config.toml
dataset = "reaction-diffusion patterns (Gray-Scott)"
cutout = 0.25
weight_standardization = false
optimizer = "muon"
epochs = 28.0
Rows from block 2, named by matrix and row number. Each number is 500 + 40 x the weight over the matrix's rms, rounded and kept within 0 to 999. All counts start at 0. Numbers have three digits each.
# fc2: squeeze-excite expand (model.mid.0.se.fc2.weight, 192x24), inputs 0-23
fc2.0:509553440481505505480550505410494497509519520564504493511505429488503520
fc2.1:520474512451513539456502532495525503425478510523518445527514522488519521
fc2.2:500555497466516538494466561415489520519503504493514505516517458492495525
fc2.3:491525484529502548534568476381470473530539500530502436500505492517499502
fc2.4:485537472498497489449595470438514538520512497462499510504498511479509521
fc2.5:529427491476518545541517619522389544406439508459508539512511493492499508
fc2.6:485464559514481457486502526514567520432524486472483471483493601557465483
fc2.7:494507415553507547516453565514392445580543503440502532503507531466501495
fc2.8:509546506402519551468509483500568448502454525563520482514521424445519523
fc2.9:492525541470486507559452572588503446498446491479487573487487495443476486
fc2.10:491512510511501491515533497426490484505508506526497474501492515507502498
fc2.11:515428493451487449581551523407457518524517484586476485477482574565484483
fc2.12:516508497374521507510555527340520504506509515537525528528527451456517525
fc2.13:506527502468498507478437541509511508522496494533501500500489522504499493
fc2.14:511536654531488458530408562654541432437447484457489586482483495384482486
fc2.15:509439434443491577527467567509418491556545488440480460478496629546484491
fc2.16:499501551523498498448540528501520486445530501455488533490493490475495499
fc2.17:492309592499484436521520540555590525474384470731482461485480426577500479
fc2.18:490465472506488509535499508477544489526537488528495506487493459497501494
fc2.19:514622585475514581404433515422440407483409508546511458504517590513508527
fc2.20:476456503497487521522526517551519508532490490502484491491494502461488497
fc2.21:481498539623491614497482512535417471449541494591499433485483489428476501
fc2.22:488605482477498628415484461511570483512583500440498545500498406429513488
fc2.23:478580510573492497459516429552580469523443494577487562495498433414469480
fc2.24:477489511478494494543470510472519516535520489507495491496493460544490483
fc2.25:517604570435503589416421469482594439570425505451504533497500521505477487
fc2.26:515500474377510505527512568519448435564502513529505504509507461552484506
fc2.27:453586514614466561489491534534487459517510476488465574464475409528467468
fc2.28:482515525501486510497487533610508497477478486498490482484499532460474484
fc2.29:484527464538484566469533517569540471477515485502480451490485517495490479
fc2.30:499529482460497529497513512467505511509490500532491475493487536514489494
fc2.31:539496520388541566422446612472516523400520527458535507536541464454491532
fc2.32:487519522497493509504435499554533503495471495509494516482491526513492490
fc2.33:503504528511494533508528489480531476467491500510498480500497510454490500
fc2.34:486480504516489526520521524494509494533507487474490492488490493529497490
fc2.35:501539496444500501476487520490515474520453495550498485497499514525495516
fc2.36:500519502453498503525464569429517456471489496487509534508503466554499500
fc2.37:493542490496494537468490511526527500505470492513492482499494501480501502
fc2.38:503506530435498521509477510463516463499522505512501509504497536506509499
fc2.39:488498490463502537482521530551483516465530504480495483508501488488497504
fc2.40:440567482434481526428398570406501582529552482451480493478480623624488471
fc2.41:510530501513498566506500509504509469478522494505498483496494478445504497
fc2.42:474573529376498584481457582458509548455483491494493528490491509524484487
fc2.43:474457546506484521518551531506476488501519485501490538494483502494466492
fc2.44:495562472458496507478525470360523492544527492562497483491499497543496500
fc2.45:488470536522486515551513513480527445492526488516493507494486505488485481
fc2.46:514550507443499541445492501518534502508465490471500520497500462565492498
fc2.47:485481501506491514516509520518500497519532490494487488486489495514485487
fc2.48:501472498494498484503491514491494511514488503508503480500507511514504506
fc2.49:518603435410498594460422510504529398536441507537499545511499525525499519
fc2.50:497528525516496494433520536602485459455441495578494464496492539473493508
fc2.51:498484496538480535528506545507569436478468480472482529475480497542483466
fc2.52:453366531483455451580585632583578526440600440431446519456446494509483481
fc2.53:512443530571493466461491509527552470488429502516487504485489525539501495
fc2.54:521616445433472607504594411430662502489579470458466460480473470451497520
fc2.55:497468459537489494525511543462497524557507484522489461487486504507501487
fc2.56:517475531463517507495532589501498509429472513461509520513518411483518517
fc2.57:493579471461539505319410420275613593408596535630534348529533513579569503
fc2.58:490434497503492475523610525461460537416463505601498542491501510486500494
fc2.59:450518570564473546440521565522552533462554489413480500480477461480469467
fc2.60:481452468573490522528519586498439411585602491447492472492490485521495478
fc2.61:486555486488486565453526539495462512520509503529487488495494476445495490
fc2.62:494515480494504479470559484451520507495523502529506478501505488500504495
fc2.63:493495516485488490521489511502504480489539474495483518490485527520503488
fc2.64:479529477498488560513544492488533493506500501462482521485477496518495489
fc2.65:510550489461501572448464488528533469501452511503499502496500505531497494
fc2.66:525578468465520477345528441496553538456497516552516481512514495510535511
fc2.67:495416516509500508493512527487520479491525482523498509488491517516493502
fc2.68:488504518498478513484473515503503514508528494476480496491483540520486494
fc2.69:489509492517489429544478572531519460525489482511484510492486537502489485
fc2.70:483466484536487504529565548479489487485490494523493469482486522526496485
fc2.71:509397564300517555451494580499491467464503514472508582511503581543501513
fc2.72:509533518532482413572478584527554447491494479456474524477476524514464469
fc2.73:460562420465508615340554560523551506431593520344514518512517466489475520
fc2.74:482544414584485495424533434472538564599457482582486484479481500505478498
fc2.75:509428486576501563493503581512535428477519505422499496495494477474512491
fc2.76:475503484465487509536509518473504523506483485496492500484488566527486491
fc2.77:482532487506484546502520520509525494509494497502478470486481495502489494
fc2.78:449637494646425494509596429522533545493498436435430616437421467550482451
fc2.79:494360522637490543571484553561512426412456490481498520492487501511494484
fc2.80:468511452581482461501535509469513483547537486530487470488485497533479492
fc2.81:490480492508492506512520521533496482486529492501491497491494492512492495
fc2.82:492492519500501512483452566521513537455427497519511538502501440524499504
fc2.83:477455509624470442592472497508512478520450468562471506476471572484469482
fc2.84:481543487479477539519505505484544456549513479534471500482468513503463493
fc2.85:493561527434500616526505491421542485491450500481495519494496481487486508
fc2.86:502469444541505552514487552407474470487567512472506479505504528514514481
fc2.87:518480523499507554635469582439405427507421505448500505515503596522507487
fc2.88:482495510507502549476488530463508505493515501483502490493491507486500504
fc2.89:471557573468473628464428474583522516485457472418471623477461541523466466
fc2.90:496558517494496547440512494503507519501432498515491551498500466479484505
fc2.91:466523439523474541613460544516532452595439476436473526483473528529464505
fc2.92:483554417647468482600542489657541478496478487333475483472476495527469471
fc2.93:490517494448491538509508511528516473505524494481499496494499486521501493
fc2.94:528488488475531567500507566460389360425368528586533499536530561544522526
fc2.95:483528454470489533559480580612512438568480474452497489486483475449491491
fc2.96:483624435506491525467568566456451466477464491567492446490488517560502498
fc2.97:516568465452501460421440547621525472468419496516504520498501548494527513
fc2.98:489384567531509460541643558396536554450508513403495479506504351609491514
fc2.99:521467534389521581406519559447439487509480527509526509517527511414551511
fc2.100:492493496503489524496533514484540476485520491475484491490496504514489493
fc2.101:472528491538486554528496520469522476527536486499481495486480475503473463
fc2.102:497578500333511575403516551361487596438502507430507566509509519592519508
fc2.103:501467505549493505522602510551460486469538477529488445485491493445491488
fc2.104:477513535496485485514466550541523473502494481495474512487486546494488469
fc2.105:487509526483488530499503514514525493483485489509499491492492486517486489
fc2.106:491479496399488465570532475486502531592481500546493494489488566451500494
fc2.107:513453564536517467506493491477546481445511525495515480516515481461510511
fc2.108:482522521460482499533456543428525447500610487450486574487491487540503490
fc2.109:529504443402536642430489514492585442448483531526529399528528475495530533
fc2.110:485521496471485561566495627491515431480564480429471541477474508480465483
fc2.111:453596556616453392483533384577688490499549451507463436455451524517452489
fc2.112:504458482524503480489506520526463497425446500571506525504498538528507508
fc2.113:507496497493504507493507532515496506485506507500504486503495484517503504
fc2.114:464466530512480477591581471302466473619625470563476461475475548517466486
fc2.115:501520508455500544488499520499535490490481499521504472503499505454506500
fc2.116:461540673480437434643441539774535491504516441396437541441450464455434441
fc2.117:497491510551487526484516541513501490484520481513497481491487456507487495
fc2.118:511531509423516534417492563481456531483507517528516500519514449493511501
fc2.119:498537506555482494512425512515499467535465489545489510486492522521480488
fc2.120:468658593490482584407522549460485464472377487474498570484480508506472477
fc2.121:500490479382520509612458704449412499569415530501528421524516483458526512
fc2.122:495489536401496551437488567424552492545565493496492544494495485441500505
fc2.123:497477505500502512493497515478516505487485500523496491497496514525501503
fc2.124:482410573502489430615638552299482453448552480500494559499496557492483503
fc2.125:502488479514483502481549548502503478527505493573475489477482446528491483
fc2.126:509424578528496489513472535627567425412480509468499498503499495491489495
fc2.127:506502493512533563507516576258438480413588540454538496541548455466532529
fc2.128:502562438391480469467612420371558464455606491577471595473476568580475496
fc2.129:499534471479493553482505499500545458505505498523492499499493487494494493
fc2.130:471473471562493551499557548607510499491506497447495423498491474453482482
fc2.131:503485507500493514482506505516503491484502500514500499495498510494493504
fc2.132:492545487485482514505541501503520497500513493477493506480490487497493492
fc2.133:474525528494473523496491546559524449473535470524470506478482531491482476
fc2.134:492507547528481537493496504499515480494482486509478510478480521533472475
fc2.135:502516487492496474476542498486527490456562502517495533501495416554502490
fc2.136:491521498470493530462510506473509516490516494509497496498497527529487492
fc2.137:462485447461455458437534693517487548463626483416461586461460561524496464
fc2.138:494540536472493568450456486490551468500483501518491508492494509536478492
fc2.139:498477495511494540486486507510541502506484492514498499485490498521489482
fc2.140:497452534447501576485446597487436476474511491487498500502498551544500503
fc2.141:495455484508499511501519534490509491489517498522501471504495499521498497
fc2.142:489521497533489498433493533548586474438474504551480469488494555457500489
fc2.143:505479508484497511481475530488505474492508497521498528499503524523498494
fc2.144:489500506475491530496493514541522511490528494499492500493490507494488494
fc2.145:500481477511494502490537496477507526528478492524495482497496514511491489
fc2.146:494497506517495503504525557546484442489535496488502482495497513474493490
fc2.147:488496515494489516496507505519521468493518504513486491491490511499489479
fc2.148:498488492431489506486495500489488492528500491543499487493498581526495496
fc2.149:518419468489527427541549601483434465444427524508522485524523556528538513
fc2.150:487421484541490505548532531492525493461538484520488492489491519504483486
fc2.151:500478538417528508397478593573565535414336531577518528516522416478506536
fc2.152:499492469460520506436496513450550523433491516543516472510513523530510524
fc2.153:507486328466469542536547519520516601526420482468470498476478591532497472
fc2.154:495524566442492585478420557530576370509487492477495572491492492516477483
fc2.155:492562483444497569508569482329562495533375489642501578493496472374534512
fc2.156:488556525507494554451470537588501509465450489495486547484488480446479495
fc2.157:452441647536476485447434484477493456563598470533462534463467670489465474
fc2.158:460543442475490398543641416403611476530434496543490525498492535523497505
fc2.159:500516490470502532510514495471534483457540504502503469503510517506513511
fc2.160:500497493480496509495511503500509494501523508485500498498497516517489492
fc2.161:510520535468499501516429552430513459504499504507499518498505516514496504
fc2.162:476543474414492563489438511490472491514543488531493556491495527529500491
fc2.163:472496558518485499541490510532510456481530478513486494477477500519483487
fc2.164:497535499466489514422480510514524533486468493552498518489492498525494497
fc2.165:502542550455504525457465494516527460481450506543505508504509513501499511
fc2.166:500497503455508640370431497534639480472466500523501458511507497485505495
fc2.167:495477509549486526470522547530527492473521494509495424495494436507497497
fc2.168:481513455505485539507511491501513505504513485505482475481480503548487488
fc2.169:459489504486462571529494538539576497468561472487459501467463595458460463
fc2.170:484541480453484511498512496490532494506450508510483525480483562511483484
fc2.171:490511526536488520479486521533524475507510480494487490487488515501486478
fc2.172:471536514515482509437511522562535450482504480521486471489489500527510495
fc2.173:466521476544480527525506514532553472541508475486471489472475480495487495
fc2.174:505510500506495522493498523504493507501486499498500484502498493495491501
fc2.175:464580438557465535466475553561545454489450489498473485483475483587488490
fc2.176:494485532469502472492472492542518502510469504537483499501487528541498486
fc2.177:544442481409523489610453640458455424505395530473521531529528491531521524
fc2.178:523531404496494494473584474484539491483473514511496520503493516497524501
fc2.179:493474513523507512516496468511555496510527506477496436505500470491507512
fc2.180:504466475481503544553495557509514525464518503475509465496507481455499486
fc2.181:474312581541504447629388575619564571471381501460499460504499565425479522
fc2.182:503362516558490458589589570531430499465513484541490426497491485484486501
fc2.183:494486448517506538500479553444511504496527514483511465505511456534509497
fc2.184:495556526483488541498458524503515454543503480476482520482482492515485492
fc2.185:477486481529497517414554523513500532555542489500490497488490512509479506
fc2.186:493536497504522534423579502505520542419431518461515540516519461441502529
fc2.187:509518552496497471525469507587532493469475493500487536486486496490489473
fc2.188:483519541543490461532493470454522463531531491532488497484483522514477491
fc2.189:503531513478494527508506517473514487516465484523506482493493494530492493
fc2.190:479497509529484487501496480507544492511520496471495541489483495501493484
fc2.191:487504492509492512509511485483511516509513491489494505495500505499494487